A small masked image model, trained from scratch.
Training: soap at rate 0.0023, 12200 steps.
Data: trained on rendered scenes of coloured solids on a plain floor, 8.0 epochs.
Rows from block 10, named by matrix and row number. Each number is 500 + 50 x the weight over the matrix's rms, rounded and kept within 0 to 999. All counts start at 0. Numbers have three digits each.
# convs0: reduce pointwise conv (model.blocks.10.convs.0.weight, 256x512x1x1), inputs 171-341
convs0.7:505443414454496554519567516494408512487495514434544619456441445490552493439592431533520469486520551502581527680534461455474553467510458495532496458470604472557500598468523466522594466485525503446416482538437507493541525502489514424418493531596577644555412514460573517530507551495577507530518445476514524510545521461522428558419441490474511410503493501576501578487454501454583504553360500538349472561494434417476439387489502518451550519468490541519505482515539495535469583402511487491473466544445467524520452494522
convs0.8:579488530542433496559548577626400514496468487546554384429510425455526596344477408437527503482470449468520486431509503493542459499359504577466539488533467551477467559526483474557480491496563474535547460501442472427552425466485524483463489472494509472549447424522435434470503517452507488507469426443512501429558551438555537450490487569548446524567496542545473395442375452557529494486429529457522526549462450490495415565623509529500538454510442553381501472410481556542525547540545513447544551418487477519515535450507
convs0.9:516505450504475531511528428602504567494464494513412479657614479485556527608525503475538463575517536397501491492487592533419549540488460399536545497476570568462564514515471491456465585503504575566600508531439370501558575456505485450538488500569467539581574466444404503504469548450485474496474495559531550518469409529501457417506502518526477515576498446552509436541464479533496538510433523538511489396495443545487511560509551436532513453488485620428559541503536546462405432456431516469464470481524518478532515442516
convs0.10:512455454454513411476504507502541513397500502543476576467517528472536495531438567554503453567548567468459431539531458521486587504547520481518498459537506427471434569513471433503595561546506653479502520544443560417415422466532470491494489504524482542466428501439440440451510460495537449443495500483427311514476552573468577483440452506495515512465520431427491447426474530468555519485505515521431443528565425489491624508459554550579509500465584308475469491485557525491424545502447413565573402598515462519491444483559
convs0.11:534440576511454473444500466459562459453494451478474555461459426498513543472554457577464490483612495526519535531541605534426434495540425402576587589612570450510477507458522570515538492431515412600482534562536427432425524591441453540496488467449515540405500490552528536491521466473529516504448505516522579509479591477488614538504601471531429487586566515542428441566537506455515496501515475475453471582458517594568511534343480581411558380433473449665460448480457508454460518491435562500528463482547438389498484435494
convs0.12:502482534502599446593445515508635586483509522479469429476546485551572532553559559479529502504476460490455414493547599497491466565440485557535577499522499531460493467454513506545428575499522515500479479517491479514574480544568524473452400486611530451515484476468417521539611493470519523391426482375448560535559427475538420492508498505584548548387563507565530585520584448478455505406523471530570519474535538546451532540514559488480513573577571640481374499380571462509480534427459503539430468534507463453534558493503
convs0.13:524517448502400477409475484495472407510503477459538563485432494447419355514551649490392544481500482452414511380432580502426517430476487479520476482443485488435414455501495450447517427555495518441553480515589466523478580543451481569602514502468526557392438479441503531522419515603618434492412590556407545573492520473509413432429557462501467380524419474585637464528591494553549548449528569564470538512501600435680375510564565536369530515454438592488518543488473554501515473501387434475407514322498519450569516439482
convs0.14:523522473503589489493479497525451502491501447530506609457504424547540570531491589514513500520498448498554439506589489539526444461460466586482434557550484545376487567556532447490440501519442491511532500479467499504429599538537450417486571549516536534484495509448440510447463445515526427577458464509417415524529512364548535558571467440548478510515494508480534539419445460439482543512515520450467470510506568527408404472458422502536521501487464612418321513446531592505426475481505455576531492516526599598454441464526
convs0.15:519511441586394476569391522450419424563528562414452487514544495465451447434426557489561446477574380569552469482421405517466500539396434441584433427411497521460430433482610546487481477517447589503449461508457554503477454520514456464490635474646475622509472485536500457469443521592432584476453502406597470520486386531521400573479429534514523504401515507518334492462482442530378407385481439611489627471516416502454526521525558480499441504423587531535536484418563486496553470507408520497526515460502495465554591455562
convs0.16:560596451497633568572555390482490503484516556555565359496444424421515561455447450549509503572388543544543577542475542483563532650495560490477464502442551454455604427570554406578501527501551555481502489525443481487533398511481552502466518454556508447452502497512416459528545469527574456519472490476495450486473526447452614425531534422508496437489489551496473474518661475506540557490488531495487589492586509496547571606453492489451468537505584453528516473519517466485467495478451396588482550587463409526498466447598
convs0.17:549579477502584597506539416567427585510508475513539508508448505429500427492563497492555455456418535486470403576448542520433585571616521454526514485483539518455568494595519531519570516477551426500527518453504519453710503491499506501473537429528449510541513515540506417461570576442503520548578551488478519459530519587551524456518444485489467466502482564586505544489617508579488581410472465478450467534509479563570481556521519505505484553512542464513567567543481545412501515477470543510471513534494508570510467469419
convs0.18:481533529466472465549504604531528493463381521451497467535531473481478558565501552531402407461454481506502580628460441423485532565547516497498548569446531526547374479575581449469554514455546453458489528574477460439491524402451526501484509433517482486445452431481499479539491472568541489463522442506446501431505497569500457572538342452570518510479456536461573530490488461514412572466524358555530557478532446497477455508506573474400548503431507501488467494446449482429471506496437544533576514392561431549518496514483
convs0.19:530468489532446525531469478456511513409355507531557446529458502492559540533499394505472522472563497485474494569460434572459515421574442412448560467499576459473535455521541569475528530509518577477542475517533491530540570486413494497544537494466532570483627460491495466513442517458545442494572462490502673505467566389456495579558457401526492558523528554493440486554573528466454548525585424509500438469528525548500527526536497505628523501566508429485556612516445493458569519462496469505506487538490431467542437501509
convs0.20:480241444493579379455500542504526511524527567456488395589447415462470432433465489417492481571601479565538546453470424517521555574565437495370536469524452483421384424463501503485501534482481455525507388514399522551405460518492506476483578480418434546495471556402467378460374470549555512583379438439501551387507421553409489503449376433492561388551599433447354476483573512537495441476535444454458470510552570515509490506491489492504487489469549260516441566578573489528487498478562606558573526478533423478584412483523
convs0.21:467465569478460473469480510565554434563540449541480585570469497468445505540476547552474564514473479475483484488530529523552410435543493484436510487458451502426548500564459581548478446431469493535541415538438514502428557474558519557560486508517459566627500538508509519452352471465461459516492448462466529603556478394532416465540550494581509542448497471520537459498492500407527461495638571482459523494531528450501558483499522488537486544620488463483506558506509455512517460517620458503468512464446467515468478506514
convs0.22:590551591525547499575504424371425593487545482508454495487447470551549560540534533533433564499507566460502535522438454502461502456467444371544536533475472502515517458523507433561405459555509452532548496460597499555470429463548591404583505536562471536489460543485440426574589504484449427468552522528521503535597527504531540523596462423463467603473489435465556528554559525391608493593408405441420523502480555515466469556557536499517529498632536343484466518426486576492480519495496500529427559475512518488474494489583
convs0.23:543414391478546528400494530539506457457448499429466431459534572504528436562534430487522546460470509423414450509522526477459419553454462451378492537546504494373570500471548492491422512510496580500428463463470529564472447475433510563425503407579490485554524537373410454482378493380577515485506407519437527501492544482576429533437481569480529473618457441486494507521474418440337552457475516449560507453447537443500450575487598555610451510509486469398515471445484617502492483475512550471457513540520448394536454440454
convs0.24:546455495463635486574453485546583515479449518483516479543486426414507467531467518416455503462505536447470490548469474506507522638479553550506516352502449481543462489509441593544479451522535461462552556616563516538526491467487559526482478512557523528528508528503482487523457506648511520378536509389582578474513566537509441624418608477494528475463601599499516482502548465448523606485463453481528490466413441511482433570518511570442381429539474619568515471379542582507461505489525470530494485447481574469487499522507
convs0.25:502611511473467546534636487408464476488463458555425507444489477539515513463527457516555500510481505461445490478441518544562544523454496477471518607580516487434524594503497499523473462412511496489500489469421548496564473409454490517428496531517541473502562514535450479448451500476486488570503485436501667454550534488441407530441460518505503538499469456513449497447454463493496494472466459412386434439439501413439464531485557485527481482580472547452491465522533414483483509434604446472496473472488564478540485424438
convs0.26:503484419515592481516390519496587515482542487511493364557453503479573496707483508592416510513470472553637513610536427562463508626524452401517528453402490479510331501540531449407433587493545483419483535465501469494498479565539488465506477535528549634541496649521496463465464554421513486529527560511530532298426485560501455466466507524510475496498604465449523525531498437458457535410473467521510529551516507523505511532506454529513470504521431477396409408575553451616493511565541536516533479498544496523481550480560
convs0.27:479491487523577505457419468469444384496563536527558608543514503497588528425412528499595587518531418410538499449499440521467504527523540483479543480467540487546488504483510456524502465547472479493509534445538491494447524523473519530534455446460495476550528553534501446466472491447495514513521550543534372509477444421565493489432558552508524587580401458510465591472458532446527511506498478475457539502552463538512505396470530534587510442573449577446536575509552491534533554510539479465472397445509524477550472466542
convs0.28:507419463519538526472472498537447579531472510505504539422501500516505438530543493460385565536410531472485504435513504485463557492490567482501435481489485499489528473460399548593500517519537428458516568501670483530463469498564470453504543515546473568567504580489488550508473524438460513499516549535557497456558587571535483555477482512519434446569560480456483551565556451473465468556569417468476436554518477496519517464476493479554491499563541519509495503511474445443409501510434475552602502436396457581478499479410
convs0.29:544373530506504503474459540483468493490498507518483396504550498565521500476418544474531547527479496499523496500473404528545509538444489544442528445567406457436541492480521496515528564476481503511489550517574524575416483518512498479514460443503519464554523536500455491547496451444487488574471547577511553520530503497386493559438513503482478509569552458546473555479513461479396512512500551424507418539413506487443514501486526532445549463523515406340464475486443609523569491541565520508624464515412474443543393407496
convs0.30:483451518459397573469489521498509470484529496448509474519546520524510536495441526453329559508479509479485555557533618506539544510530443422498525501538520532489400559456492460523545467493466479537501563490424466401472504453554428535595459548540486563494552507560538458437615463439480534449564509572600489486517504348531583519546458492617497533503466436493499504443469471490506512664535558495580439479501486540531506488552442494431550428494511555570422526514473477594530473500453495527492578421513484394451485449458
convs0.31:481310510445528511452610580406547491434508504424541495499517529485507594492497492441487491513436538405579490440521563478466469530477465538535602419559519539516513601561474510580537500491524440601502479546446491521412473529427554476589473471521429538515528540530476554455590443555508505553456457541448524687514487592430500468553541549467454462538614384466538443467563462570623526464477474534527468448492596435479545545502581426501475465506585442595539503480455504425399438485529439553543423417529494552458473540520
convs0.32:530430464450535486487474433505497495435531421532532421514446513563412429386508611451598509494480495577492477626529526637542452433488374538411488511453467461472503457571457528480456534522585523542532516527418527439433495503416412487507590584543447436486514457550500471468543514524483509519502505511406566490563423439482470520524472423551439491488486560531467499521640480409537553205503482501490510488535456527583486476486570442513554412413484529446466578479520462487505469391505480471559529474502503417503440519502
convs0.33:458511538502517543486493596471445609504507460437490557424575587588474532524532499552443510479528452520549531499514509547551508475429567462558604525541494520473570556417541500479592509498506492471434508500646491612459505570536543488490482467485485625511478560450483545469494563516470585442593473494509436599515536523552619529511552500544502587457463489448503524578506538543550555569431488568506448491499567475474537533534505519506513544539521501435514409484556487469497543575521473533504610580524475490471408595461
convs0.34:458455468577487596482546558624515440437454447452495384472535416477555521380519530515423450553612506451521464477488449506453601442581420526488568568488481467509445520503486473558474539458560516637367449567480482553523498589359470370414602566463514499464528526541584457503520492436509543468513433509512501408473472548513430523496474458532575453455530442466498525518484482408472565513504541397366507554533558534488502561506432504463463441624459486472566493515451406509564477517465547473391573451473475481485539497462
convs0.35:511503535542536541502464500434517448528542464503514427575554464526468558332522411505600492515510492457463519417549513527504547498470472509437478499503490455478545492493423521539480518451483419568509459495501572488455505565436501449430452461509506478529493471475479399472542471488511529551546432471478509539565501541479633567386531401452463553563576560558475513566518553500406484465510509493465492590524523482557496508519585531502591574524419527553484600514435590491523491486564490497508520501417478549433447463555
convs0.36:553423578502364534531387440474513412468535488505522498519531529452404525494579463487508573441481483506482448480425565461502539506502481543624477490456510456485722571501541603541521521444514494506443444508473590477557464509527519444523448483346491628538560490513513431520596539521486494432543408495537496551499606465548559522514521631599468574427476406463511490422485450588487438533507454558533519592480483537453583526450379465541543433527620322525480460488512451534574523389480400567511402532482522441588433525494
convs0.37:475534602514501467452490593457457602504400571488510501468452505574519452457518523546442490497527508498483540513450549572457443540491532410530493481458528525505553416532570483460496533442513533458545553485556468458446504511525468465490484488456529521488492578463453513479575496567497460432499505468439504511412494622540491485437483511588497535458584607493488465571529484483492524425557561508582507506472504616495463583570506510435462476508499528515449554509493498525549479524481519569420421514472489403495519471431
convs0.38:447512453587441532484558444585469615547553515512557553493453408488538524470566488536541494514449455499465485461498532504525528551495466583485492559513493505546546493530513511480516526446483541475498526487483427484495524579474513487506530504478608475511466497589479453449593486471409441561348465514506492437541466423428634443553529566529516514492543420462490559474453535572483475533486500500487527447534457529506532504496407499530502527587476479474457511510526479463476464522488525505470500531520452417499500483479
convs0.39:497545492440486546502485603475491514540533455455552486500486480571514534540603452585591508597466525548411466462525541605470482489491534472498469555565485527508495462467492512526492538504629444577540538477563515472513554476557495466466489513518521457415497482425512517481596576488500482436440459507559519602551398534525445464449489439532499476488519561493430488571487498556453569492512539485514475439521608485468528509517562537552534550470590545606384535471515474533457477440437506565482517519430507539527490479410
convs0.40:463578468546595471504496494516494483473536580479552541488409601506513531607511527484531522498477516582440483465552454569541465530449526511531516431520446485512437464503543480552436462504504443468424473487493520427535490497507616553468542498505352555553461504549454503509549487454475500546511487516484525441519537527449587485595472506426550531500483496360559553538469483525571599464413449523569465561465472455517546470564506548471566542541579525489534480501562582517442477417515601495531496558509453522496489503437
convs0.41:435623527578448652420537496649455524580504417476509473517528473419538552449460523504501482442487441434533522579501437467489445504487495497471535541403502452512551556496563443463491486475446441488555566498474457544482462448383470553550489490456443540520532516463559491496494535543498539498523460481444495482546525439524568543525469554472540524458551556555479557473455474444485522497474589500500574494431471483456399511467517408537535431527547521429482501538531492546523533551498480523491489472449438475456519434523
convs0.42:492568504570563439492556450568506509508489534513424469543528525531466490501463486518513491442490513519570486538450449395444469572569434597565523502556439434505435499537483436529515497451386464473520527501479522484558442498463593526605570507571485437506550517473512511548520471547556437436362512449480390382438523425561443518567550485537582543496536505491561456434456544452488487400433540557600438465531556478512529546489603477436561474453423544457467542484528487515542549513526494456473489551578536536540496442495
convs0.43:484450471458575385518443444582423564471487538415536545572547530512446518469468566397522458567454479368519609586562598460576577610575524483491456448432516546473562535481494388545496583510440381435599506498471535559521510477460558415553527515456436494505476561504460501493443608593445417480459450462557530421429489526444385491485531542534508522570461650554452527525653548477483477589485596504498443465526640561520510504473520469424543515531407401619499518419478567510536501463357485603471441509546465474435474482537
convs0.44:464513485544486527438455557500539332454543509509541559587479474427445561454504416511480478545508519634562524520574566515566457559519493448544514466506509400505488503556486502527504545551475499439517462521455434533482436510513505422517404475558562527530526554526529493560442488592497523437511432470548462417425532575486634540457461479433520544513565503536555485621462486520488512559493538523507430599497437502448517469511492497395501493468491526577583470570482528519511519473547441493453546471534478484459444490456